{
  "model": "sound classifier",
  "gain_aug_db": 10,
  "input": "waveform_16khz",
  "arch": "crnn",
  "norm": "batchnorm",
  "depths": [1, 1, 2, 1],
  "wave_strides": [5, 4, 4, 2],
  "loss": "cross_entropy",
  "momentum": 0.95,
  "ema_decay": 0.99,
  "weight_decay": 0.04
}
Rows from block 4 of a small sound classifier, named by matrix and row number. Each number is 128 + 32 x the weight over its row's rms, rounded and kept within 0 to 255. All counts start at 0.
After each channel's rows are labels from the 100 clips, of 14848, where the channel reaches its highest value: "top examples" is what is common among them. Only what is clearly more common there than usual is listed. The data: chords played on synthesised instruments. In brackets: how many of the 100.
# conv: width-3 conv, stride 2 (model.blocks.4.conv.weight, 320x208x3, each kernel summed), inputs 0-207

conv.271 [100 112  94  84 148 112 106 109 123 118 111 144  62 112 128 149  69 100 218 101 158 161  93  81 112 108 113 156 138 135 137 142 112 125 114 106 121 126 114 111 141 134 146 156 104 169 106 160 116 117 143 126  98 210 121 110 137 102 129  80 134 184 158  67  68 109  84 110 121 111 110 109 145  89 125 176 123 122  92 105 125 148  86  99 113 194 190 116 121 138 107 151 120  94 164 137 157 103 125 132  97 185  75 175 111 130 103 124 121 191 139 117 102 152  94 197 171 155 114 105 162 122 122 190 126 168 172 106 154  65 190  94 168  78 121 149  81 114 113 135 124 164 142 129 158  88 102 147 154 128 133 122 166 145 160 149 168 150 121 148  96  20 115 127  96  93 112 181 211 105  87  98 119 163 158 128  93 134  53 148 106  77 172 171 118 105 135 154 197 138 137  91 134 156  72 105 115  92 150 166 115 116 138 166 127 145 120 132]
top examples: the note B (82); the note F# (61); root: B (56); power chord (28)

conv.215 [ 83  45 120  71  69 170 127 111 145 122 162 127  92 168  90  97 236 125 231 128  94 115  97 114 128 111 128 120 119 111 114 139 166 151 107 169 167 175 165 119 130 139 101 169 120 154 127 140 147 118 124 121 130 152 105 183 115 168 129  90 162  74 154 127 172 140 116  79 112 140 134 110  91 106 107 172 148 123 121 129  94 157 140 135 130 139  99 171 192 128 102  74 170 122 138 101 120 159 135 144 113 117 130 183 131 169 138 115 164 151 181 100 107 133 163  33  97 105 180 156 104  99 108  99 138 120 176 156 183 126 162 159 180 139 169 145 127 109  72 151 134 156  97 134 119 132 139 157 190 135 144 128  78 117 145 146 117 168 139 164 115 132  89 147 167  80 107 121  97 130 177 184 119 123 116 173 136 100 116 166 128 144 106 155  95 154 166 132 149 171 118 194 149 146 132 178  55 143 119 144 138 171 102  36 164 136 129 109]
top examples: the note D (100); the note F (74); root: D (46); root: A# (43)

conv.153 [ 94 122 171 138 155 170  97 130 145 144 198 112 143 169 128 140 137 163 134  66 142 150 102 136 161  90 114  62 137  72 107 176 129 121  99 169 148 119 188  75 141 162 150 133 161 128 149 144  96 113 133 119 138 191 134 181 155 180 101 111  95 183 150 105 139 105 219 118 147 151 102 106 119  74 161 185 107 123 109 105 101 104 183 126 134 137 157 125 149  76  75 125 147 108 181 115 139 141 155 127  96 187  95 128 146 140 165 113 183 140  52  72 112 187 112 158 123  38 147 103 103 115 158 165 129 158 180 124 134 165 119 144 124 155 115 141 179 206 190  57  83 146 121 108 180 117 194 128 165 154 160 120 143 105 176  46 109 140 121 145 100 122  89 171  96 131 146 157 140  92 130 128 129 141 167 137 154 163 158 137 145 180 158 152 191 130 134 142 110 118 161 130 130 139 145 146 123 133 105 145 145 136 135  98 127 130 165 158]
top examples: the note B (90); the note G# (63); root: E (47); clipping (34)

conv.216 [111 141 143 103 142 162 123 102 148 137 136 151 119 100 103 109 147 154 120 149 157 125 107 115 196 114 173  86 110 180 191 156 173  87 100 132 145 133 174 126  95  61 100 179 105 148 163  86 150 163 138 123 127 222 117 149 126 160  91  88 109 132  95 204  70  84 137 110  98 144  91 134 112 122 127  79  81 124 132 100 133  90 123 148 161 188 158 148 117 140 149 146 115 143 153 182 150 117 127 107  91 185 131 109  77 149 111 147 127 186 142 158 119 171 189 131  67 141 113  75 149  59 105 158 145 158 147 147 210  98  77 169 186 127 154  90  97 172 157 147 138 100 119 133 128  94 127 123 153 132  92 116 142 156 112 155 124  93 113  89 104 122 128  78 127 205  78 103 166 129 147 150 129  52 158 117  97 179 128 180 124  84 109 154 139 110 148 128 123  99 153 142  94  65  72 139 105  92 116 104 102  84 142  92 129 165 149  80]
top examples: the note B (92); the note F# (65); root: B (61); clipping (31)

conv.17 [ 87 149 133 140  93  89  87 131 174  50  99 134 120 129 137 123 104 110 113  65 127  84  80 135 144 182 116 146 116 129 172 117 108 107 142 179 151 171  81 140 156 117  96 122 173 177 116 103 150 131 142 126 177 142 123  94 108  88  70  92 165 157 145  65  94 148  85 142 129 206 103 111 108 163 131  77 169  89  96 110 118 125 132 118 216 106  97 157 135 144 142 176 118 110 186 127 134  91 122 138 113 191 134 155 164 132  90 111  95 118 162 149 137 166 144 122  90  95 151 117 189 187 124 137 167 105 111 153 121 143 154 106 142 116 100  93 144 119  90 146 112  89  95 151 138  71 185  89  67  92 119 114 140  90 128 148 150 123 155 121 126 172  93 115 240 133 139 137  98 137  80 155 168 125 152 115 154  77 111 120  48 141 134 145 108 140  93 120 163  69  91 130 134  54 112  96 126  80 120 170 110 120 113 122 108 100 173 185]
top examples: the note E (78); root: A (38); root: E (31); clipping (30)

conv.259 [ 96  75 117 184 158 129 137 117 131  87 122 110 102 144 105 102 128 160 201 161 157  97 104 158 128 127  47 165 105 113 142 151 131  87  82 122 121 137 119 147 128  59 117 168 101  80 124 143  92 121 128  95 130 141 111 180 159 117 115  60 153 158 119 155 147 123 106 116 125 142 103 142 124  66 100  96 144 148  92 137 169  92  83 101 129 162  72 164  96 102 205  93  97 136 173 115 114 124 136 135 119 132 169 167  83 129 119 165  64 159 118 112 117  95 126 107 155 242 105  84 130 212 162 116  68 132 108 138 115 108  78 117 174 113 145 108 132  72  79 139 175  65  72 109 135 134 100 136  88 149  97 149 161 138  93 171 145  99 191 132 169 186 151  54 104 130 145 118 147 153 158 114 110  98 134 122 111 120 129 180  68 135 160 129 167 115 122 166 151 135 150 134 146 115 172 150 108  43 135 106 125 138 109 111 144 141 151 164]
top examples: the note D# (93); root: D# (31); root: G# (26)

conv.68 [111 129 125 131 155  82  95 130 142 127 113 106 118 208  81 217 176 154 126 173  99 127 129 157 110 145 144 150 114  99 153 122 111 137 112 158 158 116 103 152 166  55 134 143 119 104 125 175 145 119  94 131 155 169 141 138 121  55 140 206 153 103 115  87 150 194 147 167 113 164 102 127 140 129 133 134  72 175 135 155 155 128  64 161 140  93 192 135 105  86 126  95 156 123 151 135 156 101  97 157 114 124  98 160 149 120 144 202 154 152  88 110 149 164 182 133 144 143 147 106 138 136  98 147 141 133 134 186 144 152 153 122 117 206 125 173 125 127 123 168 107 159 114 113 152 117 204  30 124  81 184 147 107 160 151  92 136  73 136 131 127 165 122 134 148 175 109 113 142 228 103 112 147  88 122 120 200  49  81 119 135 115  99  87 120  77 116 122 158  82 122 115 138 148 120  86 126 119  73 141 128 137 149 153 132  95 178 119]
top examples: the note B (64); the note G# (61); root: G# (44); clipping (32)

conv.316 [124 113 166 130 149 152 147 154 161 114  86 119 124  98 152  95 152 156 100  66 143 125 146 133 100 144 114 146 104 182  98 156 204 105 115 106 125  78 130 164 112  87 113 140 148 136 137 188 135 176 111 136 127 221 152 113 155 141 156 112 147 117  94 126  85 118 110 187 127 121 153 201 112 154 217 127 131  82 143 142 214 118 124 104 172 114 111  81 174 117 162 177 107 142 143 119 209 135 142 178 118 115 130 126 141 123  73  89 139 137 167 109 158 133  97 130 109  97 149 132  91 147 117 161 125  95 163 112 204  86 147 140 124 134 179 122 144 159 116 163 105 106 138 154 102  81 117 126 120 120  74 159 135 108 134 165 121 167 155 146 140  88  88 142 143 127 117 145 226  97 137 140 122  82  84 114 128  70  77 168 159 160 151 103 176 217 167  82 159 133 102 158 136 135 184  91 137 103 126 200 115 181 144 111 109 110 159 118]
top examples: the note B (66); clipping (40); text has "clipped" (40); root: B (37)

conv.318 [150 170 121 159 112 151 181 134 117 105 134 119 148 165 150 173  80  74 108 150 170 153 113 113 118 165 118 112 127 126 183 105  91 139 127  73 173 143  92  86 132 135 114 101 103  88 191 150 135  72  87 123 143 125 184  99  76  80 135 147 144 128 109 174 182 141  87 111 138 127 116  98 126 147 117  67  67 133 124 161 135 139  55  96 124 113 164  94 119 122 164 137 141 141 171 165  64  84 157 140 147 187 139 168 121 181 149 174  48 138  92  71 119 140  93 123  90 181 170 123  44 111 156 142 135 125  91 182 169  81 100 138 116 106  94 165 157  83 160 103 135 156 181 147  90 136 101 149 128 136 120 155 156  86 141 120 126 173 149 123 127 162 111  73  95  99 103 123 148 142 131 148 171 148 131 138  93 141 103 130 103 170 119 198  92  73 134 114  75 128 158 158 152  83 151  93 104 178  82 120 123 117 203  81 157 111 128 108]
top examples: the note D# (65); the note C# (62); clipping (32); text has "clipped" (32)

conv.197 [ 95 124 104  77  98 151  62 100 160 143 117 125  45  88 114 183 187 111 155 144 107 151 112 150 135 100 121 148 113 121 131 154 134 155 122 129 126 117  99 114 158 131 157 171  90 135 118 122 107 175  88 127 139 192 102  98  87 138 166 133 176 120 112 117  67 128 103  76 143 161 124 178 163 106 134 158  87 173 145 109 155 157  47 175 121 117 110  91 109  60 138 138 119 115 122 159 108 136  84  87  82 140 112 133 147 157 133 137  53 209  77 162 122 117 185 157 125 117 140 184 162 118  91 140 167 104 175 144 156 113 147 173 126 196 116  86 129  95  77 120 155  77 107 115 124 169  86 142 103 204 178  82  72 120 157  71 140 124  86 110 104  85  86 103 153 135 147 156 157  82  88 161 145  96 163 151 127  84 102 168 160 141 133  96 100 112 106 124 133  91 115 123 135  80 124 130 159  93 151 100 104 170 189 105 153  86 115 126]
top examples: the note D (73); root: B (31)

conv.233 [121 114 111 131 169 181  92 103 143 161 137 130 155 140  98 154  80 139 114 135 148 154  81 169  81  88 148  64 111  95 140 158 113 113  98  78 104 106  78 142 209 164 143 120 112 108 159  84 108 158 109 130 107 138 173 126 129  88 120 106 150 170 124  87 106  74  94 137 119 102 152 160  83 162 103 175 186 172 105 137 119 109 161  92 108 133 135 121 131 100 106 155 152 132  93 127 132 151 198 109 153 108  98 130 145  92 156  88 137 151 113 146 124  93 122 182  79  86  90 125 113  99 118 120 158 144 129 189 125 113 101  94  63 131 136  98 122 112 139  96 154 124  88  66 120 137 156 127 135 134 169 155 168  93 166 119 197 146 104 210 146 119 147  93 111 149 140 118 172 177  59 122 126 179 113 102 149 122 109 157  80 121  83 139  83 174  90 191 184 118 169 101 118 110 119 127 160 160 200 146  70 179 164  46 150 130 156  69]
top examples: the note E (87); root: E (40); root: A (31); clipping (28)

conv.92 [125 128 168 169 103 143 156 104 201  97 157 121 205 175 118 105 123  72 130 121 139 123 160 164 125 161 145 113  99 129 129 146 198 171 137 101 128  60  75 133 167  85 162 158 106  90 137 107  82 111 124  80 116 164 198 124 145 173 102 140 117 164 140 140 158 114 194 127 147 106 108  92 157 138 174 138  94 164 152 145 137 129  65 184 150 172 153 125 143 111 135 109  57 142 120 145 101 140 147 117 130 109 127 191  84 143 149 115 185 141 146 146  93 165 126 140  99 227 132 122 145 156 211  92 140 168 188 204 148 149 112 111 139 122 144 129 105 141 125 111 122 143 164 179 175  77 121 121 123 105 119 136 159 101 165 117 167 119 106  75 137  80 119 149 164 137 121 122 145 166 151  77 162 179 130 145 203 119  96 121 136  99  77 114 142  98 111 179  97  81 185  97 114 103 129 146 134 127 114 125 146 162 142 215 114 126 143 126]
top examples: the note D# (60); clipping (39); text has "clipped" (39); root: D# (38)

conv.280 [117  67  79 134 148  63 116  97 154 182 101 143 175 143  94 115 156  90 136 126  73 134  95 123 135 144 117 145 153 125 141 126 138 115 152 163 164 132 139  91 134  83  98 178 107 167 116 124 175 158 137 129 139 205 132  76 161 198  91 140 111 139  77 102 169 113 159  73  71 146 172 222  66 147 157 120 159 125 112 197 159 145 126 115 183  94 186 157 132 135  96 116 118 123 126 114 101 166 107 128 158 136 104 161  94  90 130 130 132  76 132 147  89 115 114 105 101 222 149 129 137 145  95 246 156 145 158  85  91 114 148 142 127 173 100 132 151 185 141 150 162 135 123 104 120 136  98  58  91  86 139  87 150 132 160 127 166  89 116 120 154 127 145 114 187 126  94 157 135 149 118 131 126 114 207 105 126 126 147 126 132 145  92 137 149 157 105 128 141 119 124 149 119  97  93 136 117 123 159 105  98 127 128  75  44 153 133  79]
top examples: the note B (95); clipping (27); root: B (27); text has "clipped" (27)

conv.71 [145  96 149  85 182 173 174 115 112  77 155 112 120 168 120 106 197  61 158 169  65 138  90 118 138 131 145 136 143 138 151 120 120 122 126 112 129 127 210 134 129 121 131 138 123 114 135  69 135 116 152 111 140 174 110 177 132  87 149  75 120 123 163 165 179  92 123 179 129 146 141 151 119 106 109 130 110 191 116 155 147 152  93 129 153 186 165 118 154  85 165  70 103 114 116 136 160 137 143 176 136  76 116  79 121 101 205  96 156 105 103  82 159 114 125 206 135 120  99 102 163 123 196 103 103 118 107 102 116  90 163 109 152  30 153 178 125 126 136 134 129  85 135 105 152 103 123  75  83 131  90 124  99 143 112 170 119 182 167 144  72 127 145 136 171 134 132 103 168 148 141 121  91  62 164 105 123 175 185 130 151 168 124 132  96 127 104 143 107 197 150 105 158 113 155 212 127 204 123 160 131 145  90  94 148 156 127 132]
top examples: the note D# (100); the note A# (60); root: D# (55); clipping (28)